{
  "train_examples": 145000,
  "crop_scale_min": 1,
  "tokenizer": "word",
  "encoder_channel_attention": "eca",
  "encoder_stem": "deep",
  "encoder_widths": [96, 144, 208],
  "label_smoothing": 0.1,
  "decoder_parallel_block": false,
  "learning_rate": 0.0033,
  "epochs": 7.5,
  "final_lr_fraction": 0,
  "weight_decay": 0.1
}
Rows from block 6 of the image encoder of a small image captioner, named by matrix and row number. Rows with one number belong to one channel. Each number is 500 + 40 x the weight over its row's rms, rounded and kept within 0 to 999. All counts start at 0. Numbers have three digits each.
After each channel's rows are labels from the 100 images, of 14976, where the channel reaches its highest value: "peak on" is the class under the peak; "top examples" is what is common among them. Only what is clearly more common there than usual is listed. The data: rendered dice on a table.
# convs0: first 3x3 conv (encoder.blocks.6.convs.0.weight, 144x144x3x3, each kernel summed), inputs 0-143
# convs1: second 3x3 conv (encoder.blocks.6.convs.1.weight, 144x144x3x3, transposed, each kernel summed), outputs 0-143

convs0.83:546486439482469490464445484474514476487525459478416423464459483411465525534443440505398476438458531488506492462582473429473499461575497467482497520486561404460461532468561467503469523464500554450501490496515503452484468520481512576480464505491483434467526503514549414484450487500460574446530485434485519450485467517463389489429460522514459477519435452491503496468458481464472516475448470495473510462485527464492498440427510501466520
convs1.83:485506501553515506526524514529459463563498547527520458488561533517506458484490524498532466562479520458471441502512555529471516490530507538513490490415452569550534478548494541514513497575505441532501513514499573502550500495492527411536500481380546518531334548520548523481463491485511515514455499527534537490548428428445551548429549515511502524497556499450511509494484575535496455538555546525449463576515542519504559500492474457550535
peak on: die with six on top
top examples: six on top; red die; blue die

convs0.40:494431546509510532569480470505504505491443550576485516453569514545493452465489480505517486570524507533504477495492476530586486486549491541515555498517552502490546582498387538566547508532513534495463500493604454530528489538521457479607493504498580479599507473479494631501512496448455579519483493580550461538493495462571485512568495486496529582488513491546552535506495460514499502523489504516490557511458486451528520523526498495497537
convs1.40:462457450495451461493455411460489426493474436452440419481467463480502473460470455476455456461470460464522476434480494442460542461479427432480465468474523495436476528481518470464465473466473461497457438465498494459436464430511487457468438488517460489446479457481472473447470488460457517465459450451467470466446476523442485429513443476468436451418510460476494440450469517505436463453463465507524542432481484480441466455456530461459481
peak on: die with four on top; die with five on top
top examples: blue die; four on top; total: 4

convs0.115:410518441446479499441449526496493494491499476561455443509454521463463507521456454481444440404486487491509464439617430490410491506507446468519470488475483475383478472492513485473468520473510547478554457483587433422483548497514489514550463485412496484462463495508479447498450503493544531452512467404509445451476458529482448484457454496523452476509515483522504483451444458498447455524505486455495483510513517441439531464456492491483523
convs1.115:480481463532505495508489542559491490495517530478502503475474474493476501511519485467538463549519427466506519532355565529478446508459512537477528502398402594547522502501467495449495501502513477532565530517452530513517484519461451454470556514461458525539438542562421509440530497569522426538454508517486531488521431480468542534429469490569526442445512496462503554462508454506481483510565482567406483501442438476513559505502472450517507
peak on: die with three on top; die with two on top
top examples: blue die; black die

convs0.140:566426453505517469475507431485497473486475511501508410542478527460459560556525469538482542532519510471517472392470565430493514467520479497504479496509506460456512500526524493491479556513501538475466401537534492514465530471517517509555527488496510486509578496407478476507480506474504525502513472497467584540509515460451424414583474366493466462462462459483565500508523467488435522512432503529449480468510505471387506523476499529434440
convs1.140:539494532519490448474496481505533476478476501480530484555526443459506485455529523471470623543419580508494429403473515510558485509482522461494482464545498530505479502501550495522530484541471431522487468487487423486537475435553490509515536517476443469500599520528438516498497505568526502535470545475520663519494533571501562463506420498525420509509474457482475459457581498542439485505490523471539513514520452467547510447481497530555506
peak on: die with six on top
top examples: white die; dice: three

convs0.63:498479563524542541543490519516485554481483542556530553487537509534481449449530507490491510579547533518537532528489485554542499539527530528512551516523488461511533551504525502557506490531510541433526576473566508538473520571488484439581538489489601497536505496653535582522535485443444574530492464563549442540520570484549502542561484523505538570527531525502486531415499531513546513537536504509531532524508487482548485563531516477510570
convs1.63:457415471479440437489447463480508464493486471486489443442494487479477448473450476475464424456488446460546505458505472441468510423478426481497460471486494461488476528500513481488462469466484472471451406487484430439479457426517479464499447457529477462495511471488495496455521491441433491450500455465491424447444510538445445420515426447450449472496494449499505427477459517509442474485432441521531497389461496478445504453460496482454493
peak on: die with five on top
top examples: pink die; five on top; total: 5

convs0.54:430507437510500478495467503506470458460538477468467431494418514450479542558481457491487521465467484503509488510457498477503512482474497423501510491455519535432476484455503497345485492441498449581472443558448498484514481524537481548430447492505477475458505458464537457485458549491525488452501477496507494465498478477515522498516493507518468447460393473423450472472522464506486421551457471422463505525512525468456523488454437456467355
convs1.54:553527517477526544498495471402507549482465535510517516525443461518480513490553496445514526558520501458479550567524504477541432520479565452496484491493426483518495461504480404572467501482515490459528536512395522485466526554456542489430523505527460497452579513444507452473541487464491428511509502583457544509569531545477427545480488521507531570560505514565467525555489468477565592511457503501514470553523420468535501543540479575521526
peak on: die with two on top
top examples: two on top; brown die

convs0.23:492512415476462497472401469477489493466516474471362460502514531431446493530479420477513470454380490487521478486527503484475517461486475487500449483452541526443488513539553484436480583423493531544459485526466533520448428487565491509480493491492433424505556495527585469453470504530510567451517503471535475438499427533497454461495488544524510480460411519484458464502507456504472467517460482424482521506527499424516506463490469495484457
convs1.23:478535540494497491529512496547586499469505522442558443486462483472539480503518545462516468510685436491500502508478549509442397468418542501477493514496473500526494459529477508503508484523503493492517506513535525458551464491413502496514496508497598564414479518527367380502489489529466457488445495443510525478536455488466521460497467512526493461495538497554511494473544488513507464528510497523427520524451423523511519514472490465523553
peak on: die with three on top
top examples: three on top; blue die

convs0.30:402477470427494515473468515450467518459499474498466509528494498478448506532487427491509471491396514466521465493508477497505467496468510418488526461443514504455495471463655459418486470391475456540490503438472582531435483508496507482490508425494462458473554482481534509468497496507526586493480516492479560496480487507502442486466476487508487463481387510508451506499485464534499446473525462468541494484567495433525418480487418472472441
convs1.30:496422531451490467537496486518561520456497503470561472479455462485527477506495535420530514499584465402506522464456523466467441416444485441485472483489439490516483502515460434521455506502517482445513537531493463460565487516390509544528504545524508514432568530508427376504550473507477405481516481483531493459519515542457481484480460434527484537531543493544522488470495419497513523556467481546453515449428446507496576479518507554505499
peak on: die with three on top; die with two on top
top examples: three on top

convs0.106:586481518626491499468523502516456460478480521458466498474486503482546504470478478535513511504468534488534499496486488499464498508666528506491486464511556419392505472483535529529543570551499498441472473500523475505444466475472512480438514532533517506549527477420537543493478501501499527502483451483432550518511523508472483489567499479484502477496436488509398489383484481539466553575494520493484484478425543543485470493497598508497417
convs1.106:408477454483491442477483454474591494498526440429509463526486462485444485511495468500484473420510438453465524474424505473479460470433466456421478487495447512511477492491486479469478483426503488522490445529479473509507457459450480546482508451512452482434472499570400423467453482498510419462508470500481490414499548539484486474639472453511470509502462480470489505509517564474458471507463482469568465490515427489478523474490415504437463
peak on: die with three on top
top examples: three on top; blue die; total: 3

convs0.87:537523426471476490461404485431530465476499487467348488479544565392472536492464418489451472423450483489468526523497492465494514495533491476460479492485520503496479499497510478489494589530507583535505470508537508467457406512505481555503463502447466429481509487517494477437467515530488569435506496483503461452475465563502455511394481545524479511444441471466508449506454481491485492540446492451464512520480432465451514441476472503446521
convs1.87:448505546517530543508485530545482493518489551435508494475482460470507465502508547484549452559579484500486478481465526541431472511484508546524456516455470522552528482565518535472517478552498452560540528528528544511528412547479479489514512489446582549464441580625475467483501478546498504536441492431520516513559420460486558515456533527539483463475548497487508518495502514553515414577577522517424474577504538513529528498483474416548562
peak on: die with three on top
top examples: three on top; blue die

convs0.8:555505512517513481494471476507435511518483545570503509479558645508487442463477434493497421510533546499535499477582439513537480506562513517552566499462498502439498499546471551535544461556506475466489506473478483533552562499573482471437482489516533488577503486500516572499492493459504560459492534535438484515478465476560456500461459515491472507442468475522476538395467394529513469521491481481489485520565520441539436495478531400455536
convs1.8:457459465515493472502485469464516456525501502462449481484445437446518529461523494499512487468416489501560506484395510484425634508479488460496479501535512455417503550450547506441475481432489488480473481528569469475477420444473414463631460513492448469474524470484433426489487516514489534476474485399535497483509502499454516504457473487487457440459463500470523476499487509489481429438479476565500514465481439479493580489498490494483453
peak on: die with six on top
top examples: six on top; blue die; total: 6

convs0.43:452519441474524477505525531435473496473471448480427438515484561440518533495449453491468382441426466497441491395509488488481495453518516453481489477453494582397494468438539475481497498463513426517493462483532504525473449411491507478456450487460462454446479498470555472469467502494534557439533460490475468462492450497447447445503519528525470497514463507468486434486480414461461468454498494480526508505511522477454434475461462508466405
convs1.43:519536547485531495522454499491539539472522470491537512471504431498501484495523484465521524520608492457528578535483490515440414515444585468493597506494446508574473491588514477451478488502502483478488568550520494490464483535448417502543584510505557512441529521500404433515526495474460447553448503472522538501555531507498476471392543540507522450475525535535499465504526518539559448487506447539490501510444415487571525520531461483541545
peak on: die with two on top
top examples: two on top; green die

convs0.62:505478539505531526512496479525523531507458523542548552490574523559492459425536513483511468587561529513505487528585459550536496518579535514516502507506465506576524522537557502570492474521501509454495541474573512525474566552439490407596530503491580492533482503588507579506530492458408589504463465567563462523528551488554501501535465544488520578570533508506527505507491548529529491540530493520515518505531503475552496535537492486523587
convs1.62:470451465471449450491464440466499458483472473470466440462452463467493449473435460484479404448483440463536504451472483432473494444465418466481465477488514453445480498485488491479462476468471483481469433478488433437488458450507507479477446457531466480454512480496476478450510484461438483448506459467461403447443493531430444434506448451466448486477497461518473450446460493504438502483411481503525524399439484490443473440452504490457477
peak on: die with five on top
top examples: five on top; total: 5

convs0.119:493471436435457507459458493498502445480501505529506449492454455505504477500393435517467480477563479497414463451592450439486495475483435492526505519414519409506498490483587480559477482412503541474533475483570458459480516523494518557542463509430539474507544483490498483438478490500494551478529458458489511493451431486467368466505459502471466501580509514584541491422455472500463520461515499513493522479505464471449500455460524510478531
convs1.119:491517486544549477562537490488432458571508508541479477507500524531492495503494531488551455551387505481491438495441592503509500468524535489489512486432438566393557478509447526479519511564496403549529512493441572530509502494508501419480491484411430503521362535520504532462487505509519423511442519572497508499532446442487564513453525521506493482482517521435489521459502550493489497463554485570495476534501474515480527513512447482544489
peak on: die with four on top
top examples: four on top; blue die

convs0.16:460460496427487486504522450446472467559484487511470478485528370546473472507496496522492419490483438515463466486531511487626515486431478533497512481511449427489510514537452511552502446382514505490474460538543461500522596473503503515509459475466516527596524501459529609463495496477503493495510486581551491481484476490525454459457496441482511562516519458524535474614485483516462528468480517498478474491473465505466504480478450510514392
convs1.16:436514483483495502470469450432495456483482442491447457466474530500497487502488467477484501485518467498531476463437485489441457499479487402499509486484501515410498492452464491412482486494488451524490461442451497507447467491473366502425469484519443483420468467437472474474518505498472479490474460456454498485481467553484503491492482504479457370404479501478471490396478491496477417358489452536537506496487442480458482492486497447494504
peak on: die with five on top
top examples: five on top; blue die; total: 5

convs0.27:547479442465490508481453493434519481478510447454419445490452400452479554510474439507413465418459503506507498461575443443485490438577495479477461524472551439502469539480549477519484499450491537456493467497549517461469476543479501543499452500498457436413536506515513429465482485494437580432512478465510511446488464484469362490466454511500465502539445460498545506544456499466497507454457477517468513480495501455492477454420494511462516
convs1.27:470497510525526499534507504528452447567499546533536477495572515528499475500489546507543467563464503461461429489490557524487497476557510534502507473410467570548519470568496542499502503564519471554496527512518569520552482486510520437514522483362546524507335550524564528474486504494513500527463498537520527468547429430453565547435543518507499497498548491442506504522508559516502465568554537512469472557540541522508530490504474460563537
peak on: die with one on top
top examples: one on top; blue die

convs0.103:525516449505447485457498474407505450478509458475480422489419505436452488509479482503432478447455513482543512495482495469502491474522491463426444513483553492438481532449542458470500513441475494524503431487483522462530482508511504534461391493490457473531573501484630487470457488519536547457493492471477532428489457502477420530474430554498490459486450464420516548531515433447459516414481501479447495456532447504533526451417523489488448
convs1.103:490489501509548508503489530568480489550498433517482503503528542520489487480490521498533462549453503445462454527536531503517479473533526472470532460465460526535520434591527499515490521555515451536502545518545585532502506495482520434545546475396565489495372528495530516481501495442492530521448483580541514508563455438485561539449565516518524532498513515430507496516495574511530509664522532509495453583523478508495554513521483522546568
peak on: die with two on top
top examples: two on top; blue die

convs0.11:510499444501404487481511478418459490474501453507451467483466548438479472506482453517474521480501522484491519496379498463548510481474438462519510503486507559471501496506520452596497543464496474533465480522554463462506457466503513524508488515455571405526530472440625479485468489503516518482509461538468552474491504478494456507624482508508491575597449484478503475424480372476507498453488520552482494507566511457508544502494541526503439
convs1.11:498446445499499498501493502471529496512468509479446496511503442527512465482510492486481577537370458468495513556505532490487465491452462414443501488484517480415487615525568478413509491462526479528504476501560534469447498472480438524545483487386481477474459507500413452458522504504492478482452495462523541464497510481495526506556494449486501463456473558499507505492506508559536503510500482563496529607507321495487519542500492514481497
peak on: die with one on top
top examples: one on top; blue die; total: 1

convs0.49:539515490488498476490438558400408487470521530528472495498449528480466468458438442504463493483444520501525503518549460510497493528519493471525547517489547506434495549430538535483534502502434528494528452426549519483585517544594491547460492512507469469546500510522479546477493496505549607456530495490474446509455435518519445556438472525507511504487470486515521542466450419493513462433522493459490522507627462456502419476484495396450490
convs1.49:463515476591516503508510506525489497579486545538486480518500543455547473454500502506581450533434523493523481503450553523424706514535523520566500515455503502504510468519485522485506494550511447506507497553529494494513490481515437408584484491438512493514447543516545478495453483515502545511485466385536534486548427468445545511427498525517461499473517491482526500489516538480491437508545517593538534529451539484498557484495526488526507
peak on: die with six on top
top examples: six on top; dice: three; blue die

convs0.14:545577453517518472521514431511515519500500487469470492558517494473555500512500498502471404475504454502495561504462500426477517522501598483469509477523524560499505473509472502523500514498540479581491523518486565568464476399495487481453462520552515485490384510460456474464535514450483446491485471463500404466569427442488548469476624575502522470518501500486514432524590482488533521514428504499501511496506478487399505485529488568438498
convs1.14:503602481421509493459441463516507543510512527527497513500500524533387489478492490467444512516461500429525581565483480473522452507540539486502523485532436518510484486558504473490493464546516498501469551534494554491466516382485478472510547486605481465508504532503533519492561488466444447528519473524515446483551576563499435468509507574460472456469492565500513377532502556514520419512452493487569512546513488475483534515539404475508478
peak on: die with one on top
top examples: brown die; dice: three; one on top

convs0.112:597499533622495505490480496435469465469500524473464507461499506497572457451485494548543533508468528500523488508476514516481522522595517486516506460531576406410500500473542527529568588540475493465474505513557470500400435495511503512451513564534512501541538441429527550489489507498508512522496463498448546515522520510489464476497493510482505479452432477541466491383481472529470511525496526495470523481399517480486540490517632497505438
convs1.112:420491457471473430463485478475577497502514461451513491524468480473459495512495468493493448443526421432479508477444494480494457480440454458438468474479442512526464479455509464515478481445508492517515445511422471486530465480418528538443501438514453491424477501570398397460475456521498448453520455520471467401487538546474484468637470450510466533532466506499455510504499557476466503480486492473552469474513453476489482473495424520461489
peak on: die with three on top
top examples: total: 3; total: 2

convs0.15:524477567606460501496520506483478475503486537497503524476492405509529472486514509534500535526487538503532511517407522514514511509568487525480500484524526375406488477472492509532529568455519506440483526513493463505450477474469487493444521535489526542563483444458512550502487515489487527538485458506434537485502517479502556530618499478479537501533498470538402476348456476495482532529486523482482494460387505497499488506508606518497418
convs1.15:404467464466444440467475447489544487490499453491497437488446521480430441508502438480493488475575425444521504468400501474446429496429451481488475467479433529504481533526525470456482466476496464497495413494493471469513477487482428523514503447532505467511483489518419520468510480466487450471504452443491490410455513555497499485625451437490470475459510469471502524477490566533459445500471476478560485445525469444463528470475413463451497
peak on: die with three on top; die with five on top
top examples: three on top; total: 3

convs0.125:511501457453486470490442445415511470460529489439488461474374421475500489529438446510442516427461525509477492474528499410512500467472450494462493514496566422445470556446543477479499506433481497513511509478522488479466432492484534577518445488440490462445512495479533468463458500495505514482525488429501502469500412485425354509470515503487452489508450466511513518519530494469473506423442496491436529479477506485486517429442505489429485
convs1.125:470491493536516498511489551564440470567498464518484466484558565508482458493492504508543442528449526433459429489518524516469512490577515528460487485425466566502567460566477492501515516535532457533509521527466541499498494520461502442470522458366508482510326545493559494467455507479507508508433510545497507490535423411478532549447554514500489513500537501442474537462474548480482476581571509522422464537515498503493508504507511480547484
peak on: die with two on top
top examples: two on top; blue die

convs0.109:540515404476509481463488469416557440476475440477406480511498484413465554513471432469412454424447490459498529508490474463524480468577503391445457493486507465497473483469497434533469517497500542490522460490519503478451479530460480508498468490450482399484485499543547450443479478489465540435535480522502460405463508518473447501407448525518470539497413467463520486520457473441493525477457450462456494524513492469463489465462467520464496
convs1.109:453522527520518542500487568524460463531507565501536442478528495488493471492526515499517500545482502483501462481483554565440468506501531524537513497432463568557532534576535523476490501547529480571515528534526553506552455532497484474525544520448548494511426556556526526474494501501517523538442508482515578504561414439478547556414544527525515472464558487477524529525525529557506404621592540535441476530501496514529570499510480426556566
peak on: die with three on top
top examples: three on top; blue die

convs0.48:460480453470489462450491438513465494482483480557483435493525489493453497544474455499466431446452485490468483431659489474478500496555427498577462474478526488379489472514531492486497525441511523454531476526580465461501538471499501511541472489453498492429476462483603459480475509497441568466560495454503453469499451506475401451459500456503461493495442498498510486555482452467468477474485500453467494477499608479490509460471500487476443
convs1.48:495489485520510496562516528493549473521512476408507519473483441466556511485507525491567478508542457515498469502414540516502434471415515449408477529445478530529530487509474497505499490516511477548506501514508514474512415521448490495497463501465469581474487542580365461459486489556494442494378484528507533455519478469505571502459450515517482499506585503444489509466498477518493508519523496553397503513475349520510547491467470502512535
peak on: die with one on top
top examples: one on top; purple die; total: 1

convs0.46:569484506551489481449443495471488481447496479493410496466540555472481490477458442507481507478410525460551482449566491485541486486560472462498473430530522445442492463486501504519557575523511522457480525508496461481415431451498452475449515508497469453529515432415577540477458494478482531520498470525409500450500502489481439471459502483499490477402403469488403489419459451526451483538471506440456475505468517446462501481520561511487527
convs1.46:404514480506488456534521523469579485499548500431517492529495436465523470518535518523509486432559404501478540486425510513436455485389525501431524534501499535531495518472497493510500518438499513518517459529507464545538401490385514553504523469481526553419459550568364376514499504530494486465475471468520519453523507496504544483582479503500462505494510497487503521486556522493482467464497507520493518476448436529495512509488433519456519
peak on: die with three on top
top examples: three on top; blue die; total: 3

convs0.126:469509454483477476509462454470461494461500505510498550542492520499461533547504467520515497489422495513464387420485469456486507499480492483539494525473557583437485508532591541416427534438513492448498546507416577511521548465469503515408523513482424490508462512456472501485478521493490584494507465479469498490523481474464489471502549494494525479566484502552490467520492432484392481523478495461492497460622536500411464453511515476460411
convs1.126:480463468468470447503504428460545489504494486506456539492466500470510418489469491440534486512523453479445480461412528439505555481517431461481471460512440465487472410488409484544476467535493460490492610523454517517519491481521495481490546525530463514459517508534499448500598437541476381556535411472525494492496477557501535482540495436491474534511477536522472507478508495475452464462476492475515501370426483484432558454507509538535477
peak on: die with six on top; die with three on top
top examples: six on top

convs0.74:542501529585469494522467503465503505412497525509493494485431529476532442522463440491476549480484534517515515510316484468467518516544481535533537491532556473453480547384568554487517583519465493422503517437443450467447413487497503505495495515494446514500459445449508508511495509497529550502493504440452477502487443508440460539493498499515504463464509471540456533443473462494479505473473501440507536491436601493502530481521578542505489
convs1.74:455490466512475461444493503522558480579485537505555447476474504459396490458473483510544419544589519466485511468506506470422665502566489528518479502435447426484481457455504489493511461421475477462476490492526496444572532490504518439530520474529494525502448508513553465475458466466510502474504490352480483465491471490500489491571438498469470538506472459442489511463474532475459452495510537489543507506495497511489475465471508479483406
peak on: die with six on top; die with three on top
top examples: six on top; blue die

convs0.71:479476464453474482505491490544472441479478565570564444452487538550532447503442458531474485488601520515443446438534436467471484463501421567567498506472508470489480503513469556550476462529494523470496427487558423435582563478526478494513477520425608545519534499465509513461477496459493480499532441493472476491487450458518462486498473467475451500537528454602526464414484432542457513526467530477481525501499559495459495480490523481464568
convs1.71:483496448524501450515537451475503426523484463450455484516483505497466511476517506435536466500472486429513494502406527488483576501487514422426500484474441525412535493457522426450508466464487441500511465498417515497421475484458488428407458466458462472504423486488416468500479495517508422488397469491431504475488481495486541500501479484494471446479475526461424526431484489484467493441491459572452433508533414464493487503486443496513448
peak on: die with six on top
top examples: six on top; black die; total: 6

convs0.76:556596532551509512519490511352493504478510474463471520508426477498496504525499521491522551479477519504502548541393527502468521537509487464485502464545565454463535519392478452443522545509467495490498550481449480506378430511481548542454495516527444477490512451469492456494501539522507420507513522491432477473540482538469483530417525560476499490504466514541423528436506498413508588446495503470485532515447496480490512495513558510477441
convs1.76:456476498493468461414517507529549524451469504518481468479528572518456507515455448511457482525568555429492472508486443494562493472570501555496544457467393442516497454450480450551499479500517491414451462521361468455477537489539567489424499455519488489512503450511559495528501454490507459455505484561458482473510489549471390428551492489524481539517528495509438468515468515472485524505468516390543436467479485484533476490477490548511505
peak on: die with two on top
top examples: two on top; total: 2

convs0.58:439510554520522533518471520466504511478507529490506493549488369497486466555514564496519518485466496521524552538397579523466516528412502561510516486546502441482491474423499536482536507336491475557523515451499515540495398508533516544475514454536445545489525457435473504510502499515557489541536498407458537517523495501501561545542573475483532417550469498557513487431529468458500493465505507466492507499481527483491472523491533548516450
convs1.58:488481481449500470424417477519503543486489444524451516461491573472446489482513463476481551555560482483547523525434475491478403506476480504497498475494440503524499567550545427430494459567548498447488492533511494460458491525504352497504522489515533439528517503456532551521548471509501454499492464483501489479504538562537452507549514489498488452395520521409485508508490511554502387546496483526539495539504468410488516523542435443486541
peak on: die with three on top; die with five on top
top examples: three on top

convs0.82:409551482454449489478447519447469500462518484503504459475397467461492430485461483498512495424500482503488452430527468480450501448348473485520449534497522476455487506436517476453493498410465484499505526462518451447490466505522524519511494492500445465450560514513497458465442501496557512461513478441530462460515441471476445472449522537495459488532539520540535472405485454485427540378471499522468530489518481462450503450487474487434464
convs1.82:494456463517577451464490534539498511495495447523519493466581621514503546511462497497480480558498536411479420498518524516564553467617484541473544456409423517506521475539477440495498496544556457484507495525515575501477561524496456478468554490438485463535392536461566461501492462481495493493483485583506534496541473487488478512454525458493532511530499514468471597526480530505468447550567507507455455560536492523483507540533472505542467
peak on: die with one on top
top examples: one on top; dice: three; purple die

convs0.20:465486493453456493461506477449446479478538512505499464517385460447462538557464469508497481476473489486562486478481497444438509470375447488467552536444517478431492510464485478425514480408479534524545510448432484480466474454563505512466459488507402479480502504450463466500469502512605500470497538422465486495527456461475454495547482457505499457514520520546505509349489467482486499456454506513453506471514434481468476464455468491454482
convs1.20:519454487524514488496470565509464471495495498559504536481603560491473526478476498485505522588481580455492393449504524502545560451567497511527493449443441528525509483558523471540496503555548429456511501552496577508448557593553540437444604485422525477548494540479593511492482488449475547520464471574508598503488496434507484541528517475501517512508493463493486557533493536500515474552545512479488438504541521473498496517554506497519494
peak on: die with six on top
top examples: six on top; dice: three; green die

convs0.77:556490389486494490466482506417547468455503411475449461484475467431460572504460397499418462416478514479489518480556461427505504479604513435462456514490545471503491518476501441529470526513483555493528472492558513470456442531447509534534472508470490432428492489556554413448470480502464546457527493473539476453484493522445405506443467522527448535531437496481535507526459478454509526495473466497470514505499502478463517460460500528473503
convs1.77:451505522512538515520519524531441434538498545515528453479519494505488464499504526491533477543468476477506456479483558545448450477512527517503525497412441578538543515599528527487489482534530459551507519544509565527581481509499502460510507474399548521512373564559517532464493492504499502524437494513510540501538408434482557545413519511507493478487546484464525527504518550560502431601555514545459449544508504512504537488485459426565550
peak on: die with one on top
top examples: one on top; blue die; total: 1

convs0.36:481531478491453522474464498526474489484478516533483468498491548484508438493456431514500465513563471479466482481527458496467493533472465485539483522426486501443506484563588498539499517447520542526552477518491473450458448507480510471541514496472582480475502491505495485463489498495490463496517470426465494487473430446492401532517471595499483491492549522585499547296404392517484466520532513520468497461513495437477534488523562444490503
convs1.36:543456424490529464542517486443473458523479411555472519494486526497457528521482518484527475532331476469515499507443550507475493476478491430481514475479466493387514505497515493534485479473457407527511515478494563517490547468551504470531484500375400447562397482515450494492524506548526449503464501559504536508474497473503563487469499496512503490542416533467493478485497548525501510444534468564472496516504430510486525542491457532537452
peak on: die with five on top
top examples: five on top; black die; blue die

convs0.37:457537430474491488462459501526517475471496453452414458510512575443460524521460466476504466364442429487438514524444478464486500493439460480462493492482509591445466477502541486430499520483504474572480520498439497510506438477539488519429481491462476446452470481445526474463460505506535527466520477452460459438450425487495520509441511501507509457434463498447447462489558436525446458540473483466472504509556489426477503406462437498478485
convs1.37:493523591509498546526488527541507541504531542501581561467487423498517475494550528489469499561681507491499572546536504536464456543488514520516502514511456501559506492505498489515465500515501522473531599508507559488502479582442500491499593516480587510423499541532456432508556501519502500530465506471548514486592502556495493506464588540542527521508511543547527515559490512482557480493550480518499507522455444497571500517548518488567543
peak on: die with three on top
top examples: three on top

convs0.57:354507550430523526578459524504443537462485518517505516499445403497494446520534508523513556545481492559556545538474528521518527515423500518497538534529540488436515590434434499432539431419460507526494530444520499518573415535537481548469519457512509512519557446478486547525519503491509516537519500478506530537501490471547483551586528501500532511530491497480504512550532436484532460437507522454484584541506461480526444555502476484479465
convs1.57:536445467514447427475465411495482450520474505504491430455518561529511473465485464449447476501546538460524453438504482455467561468544403499520487473471503523527485573514572467479480486492532467445472417513467519426436539449518429442463456501473541436538522489442534508461489496471477523465477465478485469471442465550491463438501444456467439447426528444466488440480479482498466431461436488526496445469517559457454477471497536451491533
peak on: die with six on top
top examples: six on top; blue die; total: 6